config.yaml
horizontal_flip: false
conditioning: "class"
arch: "unet"
scale_shift_norm: false
dropout: 0.05
attention: false
beta1: 0.9
ema_decay: 0.995
epochs: 17.7
weight_decay: 0.09
Rows from block 6, named by matrix and row number. Each number is 50 + 12 x the weight over its row's rms, rounded and kept within 0 to 99. All counts start at 0. After the name is the row's rms in percent of the matrix's.
# emb: conditioning projection (model.decb.0.0.emb.weight, 128x128), inputs 0-127
emb.1 059:59 59 47 35 49 56 66 48 46 26 63 54 55 46 57 26 53 37 36 53 37 55 32 45 43 43 46 53 39 33 47 28 38 45 29 59 35 70 46 52 58 52 60 62 48 29 42 55 44 71 58 48 32 37 59 48 30 65 47 17 45 38 54 51 43 42 50 54 58 67 55 56 46 28 61 49 67 45 61 41 55 49 57 54 37 39 60 29 46 53 56 39 70 52 54 53 19 46 48 55 49 24 49 61 50 48 72 51 56 33 48 32 37 49 36 68 28 29 58 41 47 37 61 44 73 34 57 58
emb.2 059:35 39 40 63 49 40 64 47 69 32 47 53 52 42 44 49 54 31 54 81 52 69 50 51 53 54 74 41 42 29 62 45 35 55 48 50 51 44 59 36 42 59 47 29 42 58 32 32 50 49 53 53 61 47 38 28 55 51 57 58 55 62 81 50 53 57 41 60 50 26 46 38 47 70 57 64 58 61 50 41 55 51 44 41 57 07 45 43 47 49 57 69 49 65 24 42 38 53 39 46 69 39 41 47 33 66 45 38 55 49 75 55 63 52 26 51 49 72 42 47 52 45 57 57 56 29 46 49
emb.3 074:50 45 61 45 30 45 40 34 40 62 52 55 35 45 40 57 39 65 66 34 50 56 57 71 66 54 28 45 69 77 62 70 66 35 65 41 41 40 52 68 55 43 50 70 79 60 70 59 55 34 37 46 50 45 51 47 72 36 54 69 72 56 50 48 57 78 39 66 44 56 40 42 48 49 50 30 44 52 51 59 46 35 56 43 51 55 46 47 40 75 42 47 42 31 49 43 56 39 25 50 59 57 75 48 41 56 36 56 40 49 49 54 46 63 44 56 53 52 67 47 23 59 32 50 40 44 51 29
emb.4 070:55 52 47 53 71 38 40 50 40 39 57 33 57 41 45 38 51 62 61 50 38 41 48 38 42 65 41 49 44 75 45 65 52 44 47 29 61 40 41 44 49 40 38 47 54 43 42 21 54 37 55 57 49 54 66 40 41 43 61 61 39 63 48 57 51 45 44 52 46 48 39 39 39 44 51 42 38 68 50 42 42 56 41 59 60 92 39 74 61 45 69 51 60 48 32 44 76 52 69 18 45 55 38 61 66 48 45 63 58 70 48 50 54 28 90 38 52 46 69 52 60 49 59 35 44 68 42 42
emb.5 075:65 61 56 52 38 42 81 28 24 65 48 56 48 57 53 68 58 51 51 45 47 61 34 38 44 23 47 42 54 39 60 68 42 46 57 53 46 45 60 48 61 57 63 75 78 46 53 57 47 43 68 43 40 56 61 66 69 40 56 71 39 49 46 68 27 63 56 49 57 63 54 52 49 38 44 57 49 47 58 66 67 46 34 42 55 33 71 52 41 74 31 37 49 43 75 62 39 46 53 50 19 57 42 36 36 51 67 58 40 43 38 51 49 36 55 56 62 53 33 73 46 57 50 63 47 55 46 48
emb.6 054:40 66 46 47 36 54 35 57 75 57 48 56 48 53 53 46 42 41 24 64 57 36 54 50 62 36 67 57 51 39 46 27 48 48 27 49 33 67 38 55 44 45 53 25 31 62 45 52 52 57 61 44 53 47 55 54 12 47 41 28 58 37 59 26 49 52 38 51 47 52 56 60 73 49 49 56 37 45 61 34 43 51 50 77 55 20 59 37 68 28 52 51 39 52 31 58 51 57 44 56 61 65 39 60 57 43 46 31 51 50 57 51 70 51 30 63 40 50 70 21 53 53 46 52 58 41 46 57
emb.7 057:60 58 44 45 43 62 41 45 40 51 48 29 41 49 41 70 51 56 64 49 55 60 54 70 59 46 43 46 74 55 70 71 65 46 67 60 44 36 50 60 61 58 54 70 40 67 81 68 32 52 44 49 43 68 51 51 69 62 37 63 69 58 53 66 47 69 54 53 38 43 72 59 52 63 66 47 55 40 51 50 56 39 35 37 63 34 56 47 48 87 35 47 44 51 73 62 64 59 55 37 54 59 40 46 28 47 57 61 54 56 75 51 50 59 48 62 57 61 31 77 43 48 43 58 46 53 34 44
emb.8 085:64 18 55 46 49 56 47 29 46 59 54 50 51 46 52 58 67 57 53 72 48 49 39 70 54 66 32 51 63 49 49 52 51 38 56 20 41 46 47 63 60 43 38 70 72 42 58 40 57 49 56 55 56 70 60 27 56 41 54 57 52 52 29 50 62 30 58 52 33 60 35 33 47 48 22 38 68 46 53 47 31 51 53 60 47 39 53 56 45 67 74 46 31 39 56 39 45 65 31 41 39 54 70 54 37 54 38 71 49 46 49 46 57 58 40 46 55 57 64 73 20 42 32 41 51 38 51 39
emb.9 072:36 45 59 43 56 38 42 60 53 49 62 47 50 58 52 67 72 58 25 38 27 53 53 39 42 47 64 53 50 25 54 27 47 47 49 57 56 50 46 35 59 58 43 76 27 50 48 62 49 63 59 44 39 73 74 60 69 54 29 33 48 42 45 72 55 52 56 59 63 54 66 69 56 48 53 49 30 49 60 69 56 45 40 43 56 37 64 46 43 73 48 36 59 41 73 63 42 38 58 44 71 58 47 52 48 51 52 65 59 21 54 62 44 50 37 55 30 50 52 83 50 33 56 51 45 37 48 54
emb.10 066:43 66 45 53 48 53 60 38 47 38 52 51 53 49 41 29 50 55 79 33 44 61 57 71 42 55 47 38 28 67 41 53 46 32 58 47 38 36 52 57 59 28 56 77 79 42 57 60 49 29 49 48 39 59 48 60 56 43 52 75 67 49 43 56 34 70 37 52 72 49 44 44 23 64 57 33 42 40 46 72 54 58 57 28 33 81 60 48 38 55 41 35 63 41 67 50 55 55 44 41 42 38 56 52 40 52 51 66 49 56 47 36 53 43 64 41 76 53 43 61 40 41 56 62 38 62 42 38
emb.11 076:64 69 51 56 70 49 47 66 29 61 58 47 43 39 47 66 64 57 56 40 50 41 43 62 40 49 55 53 52 40 48 46 46 38 45 61 48 59 47 50 60 50 58 95 33 44 60 72 54 52 61 40 43 62 59 60 77 51 51 47 47 48 52 78 43 50 56 50 55 60 61 79 51 49 57 55 32 55 52 62 61 40 46 38 61 49 61 57 54 85 52 48 56 47 75 58 53 60 73 53 51 51 53 28 40 63 68 80 48 41 68 64 54 44 43 48 46 44 32 83 48 45 65 47 56 51 61 55
emb.12 082:35 44 56 32 52 59 48 61 62 56 49 49 48 65 55 32 27 51 40 61 44 42 46 50 44 52 54 63 39 30 43 37 44 47 46 41 43 64 37 36 50 55 48 00 44 42 44 28 53 66 52 50 56 23 46 50 13 50 54 49 53 45 35 27 52 38 46 50 43 56 57 51 67 41 54 40 55 57 32 37 47 54 46 73 44 40 37 45 57 21 58 59 53 66 19 42 49 54 50 57 56 53 43 61 58 49 45 29 61 42 54 48 53 55 39 48 37 52 60 27 64 47 44 42 57 52 57 65
emb.13 091:62 55 32 53 40 35 50 40 30 51 49 51 54 47 48 69 36 37 50 42 37 55 52 68 48 38 49 43 70 62 66 62 56 50 66 59 54 42 76 60 42 60 47 61 63 57 53 73 43 35 35 47 58 47 33 54 55 55 65 51 53 51 72 63 45 75 38 46 50 45 38 39 42 62 37 59 48 42 60 69 54 45 39 41 56 82 71 52 45 63 38 61 46 33 67 54 65 39 35 35 38 60 62 32 52 51 54 46 38 72 60 59 61 47 57 43 66 68 35 69 39 61 49 69 31 78 42 49
emb.14 070:63 45 56 53 47 41 46 45 56 31 49 52 61 47 45 70 50 48 26 49 48 58 48 51 52 64 25 54 49 37 68 41 60 61 48 37 60 51 54 63 68 61 52 68 41 57 57 73 81 52 57 56 41 58 48 47 79 43 46 48 54 50 45 48 63 38 38 45 56 52 58 55 55 42 44 45 44 52 45 53 38 27 61 41 50 08 62 47 46 72 33 49 41 49 67 59 28 55 70 66 72 69 49 46 46 47 61 76 46 44 55 66 48 69 41 61 41 54 68 81 36 49 48 57 45 32 36 49
emb.15 069:51 50 41 53 39 57 59 56 72 48 51 52 45 55 48 36 39 52 60 54 51 48 42 46 51 49 51 59 46 46 34 47 50 55 40 56 45 54 59 46 47 43 57 02 50 43 28 47 54 55 39 55 44 24 56 42 07 45 47 43 56 45 66 41 34 36 46 58 45 53 48 52 62 34 61 57 64 56 33 21 50 69 35 67 56 56 35 47 44 15 32 56 49 66 16 38 51 59 30 66 61 42 50 61 49 56 56 30 54 47 42 48 66 50 37 54 53 44 49 21 55 54 53 53 56 45 51 62
emb.16 069:65 56 64 39 59 68 51 56 49 40 57 82 59 44 56 32 58 53 39 36 35 68 41 40 32 36 58 26 31 38 35 58 41 59 30 54 40 49 42 35 66 41 41 60 55 32 42 66 55 48 53 35 47 65 57 60 49 45 32 60 37 42 62 54 50 44 61 57 62 65 47 50 60 31 55 68 67 41 55 59 48 56 46 42 48 22 45 48 32 60 54 49 40 28 58 29 19 48 42 46 51 40 43 41 47 51 32 74 54 40 32 39 61 56 27 54 34 50 52 46 49 47 56 33 55 26 52 53
emb.17 054:36 44 68 37 40 68 28 45 77 65 45 50 60 48 50 56 49 46 35 33 37 35 58 52 51 35 49 54 39 52 57 44 51 54 38 67 55 63 49 50 34 60 69 20 53 64 50 40 35 63 42 41 57 30 50 59 27 43 34 46 44 52 57 46 72 45 50 54 41 44 50 40 64 30 45 32 35 68 27 48 42 46 57 66 36 57 35 43 75 41 50 41 69 69 26 54 27 42 37 51 60 46 50 55 53 57 57 38 42 50 46 54 48 55 29 58 49 49 62 22 53 52 41 48 62 34 60 73
emb.18 068:54 65 73 48 49 69 46 57 65 59 58 57 58 51 73 22 52 50 33 24 30 59 42 51 55 57 44 39 38 40 29 37 54 51 30 45 29 46 54 55 63 38 66 44 42 31 51 37 43 45 53 48 36 46 46 57 13 42 37 47 50 36 44 39 56 44 56 49 64 56 42 52 56 51 65 40 67 46 47 52 58 68 39 37 54 53 34 38 28 48 42 58 68 48 32 35 45 51 63 53 60 34 48 53 61 45 52 51 57 33 36 47 28 49 39 61 22 26 58 45 46 44 58 28 66 31 52 51
emb.19 075:42 47 44 60 48 30 59 47 48 60 42 36 45 52 33 74 46 40 60 59 55 31 59 47 66 51 47 42 71 67 94 56 57 52 50 31 64 48 51 45 23 65 55 58 52 51 32 55 62 52 39 51 36 49 38 50 49 66 46 51 56 61 43 44 53 52 34 55 51 36 56 52 53 45 50 39 65 47 34 51 61 49 52 62 65 65 68 59 43 48 59 69 26 53 54 51 88 43 65 59 25 62 62 50 47 51 47 27 45 55 60 61 48 62 71 32 59 58 51 58 52 55 31 53 28 73 49 46
emb.20 056:53 41 62 52 49 31 67 49 57 51 58 45 53 41 43 28 45 42 63 22 57 40 45 28 31 61 60 55 27 40 20 51 63 41 56 57 52 46 41 58 48 27 67 49 73 46 79 59 64 49 41 52 53 61 45 67 33 54 60 72 53 63 46 52 48 57 61 46 73 45 29 48 38 54 53 38 46 64 47 60 39 62 56 69 51 59 35 64 62 46 46 54 72 59 35 32 32 57 74 60 50 24 60 61 46 49 37 46 46 53 58 32 43 38 53 54 56 58 75 50 61 53 60 38 55 35 50 47
emb.21 050:49 57 41 69 48 49 47 56 51 40 56 71 64 82 55 62 55 48 78 36 54 74 49 79 40 47 34 48 47 67 59 49 40 61 75 59 55 49 60 59 42 55 59 62 46 49 42 52 35 56 51 43 57 49 43 48 58 48 62 75 42 58 58 65 52 63 61 56 43 38 56 47 23 39 44 46 47 43 63 65 49 40 65 28 43 72 60 60 53 46 46 73 41 29 79 73 61 60 49 37 49 45 36 43 44 50 57 38 48 52 64 30 55 44 70 47 56 51 64 56 66 77 48 56 61 37 56 56
emb.22 068:40 53 52 54 47 45 51 47 52 46 42 40 61 55 48 81 72 51 30 83 64 46 43 49 50 39 54 61 54 41 67 35 27 52 59 44 49 53 45 38 60 60 34 63 56 35 66 42 30 54 57 50 57 61 74 53 72 45 49 37 28 54 43 73 43 41 49 49 44 56 53 38 49 37 39 75 54 44 48 42 39 37 32 55 63 33 66 43 42 65 32 51 34 40 83 63 50 42 30 47 61 58 48 47 38 53 62 61 41 35 29 54 64 50 54 70 50 55 36 70 46 41 41 46 43 36 38 46
emb.23 082:49 53 52 52 54 46 52 44 45 45 39 24 43 49 38 62 43 38 46 96 57 52 63 48 47 41 36 57 52 45 47 43 58 54 45 53 44 72 62 58 39 66 51 38 39 52 25 61 46 47 38 56 57 43 33 48 51 53 59 49 61 55 64 37 33 61 55 53 55 33 49 46 73 90 59 51 57 54 49 23 51 32 56 46 65 47 32 47 62 43 61 56 54 77 39 48 26 47 48 49 42 50 44 33 57 48 53 33 52 58 91 61 55 46 48 37 56 67 31 41 52 46 60 66 39 51 44 59
emb.24 060:69 42 37 46 70 43 36 43 50 41 48 64 60 33 46 57 68 48 33 55 52 34 52 37 45 37 48 36 50 34 62 45 60 60 59 37 58 46 45 35 60 61 43 82 15 53 51 44 45 36 73 38 43 79 63 50 78 57 56 50 32 44 57 67 52 32 50 36 48 49 50 32 45 56 43 62 36 48 50 43 29 46 42 52 60 29 52 44 53 71 48 47 40 51 56 57 35 47 52 56 45 63 51 57 26 37 56 84 55 43 40 63 39 51 45 44 56 58 43 67 36 41 57 44 37 27 64 46
emb.25 091:36 57 47 49 51 52 50 49 43 33 52 21 44 56 44 34 49 64 80 43 59 47 43 60 44 75 57 53 43 79 49 81 48 48 62 49 39 42 50 56 50 41 52 54 48 45 52 45 47 56 51 49 53 52 50 31 54 44 63 73 41 56 37 59 35 49 49 53 39 43 45 38 27 65 47 32 46 43 53 60 64 35 55 39 37 93 42 61 48 59 58 55 72 44 43 44 67 45 59 32 23 39 41 55 45 47 49 49 44 63 59 38 36 34 81 44 63 48 31 58 32 53 33 43 56 60 41 35
emb.26 084:55 65 56 57 46 45 57 62 58 51 37 60 45 55 49 41 36 45 35 64 41 63 49 64 63 58 45 61 58 44 44 40 59 41 40 56 56 57 58 54 42 44 51 00 46 50 45 61 66 51 53 60 53 34 48 51 16 47 30 33 68 45 57 24 47 64 55 51 53 55 55 48 73 48 71 63 63 50 41 47 54 54 69 66 42 44 45 28 45 23 51 61 53 57 26 37 60 58 40 52 51 51 55 39 70 55 48 23 59 45 64 50 65 50 41 52 52 37 55 22 44 63 51 64 63 59 54 59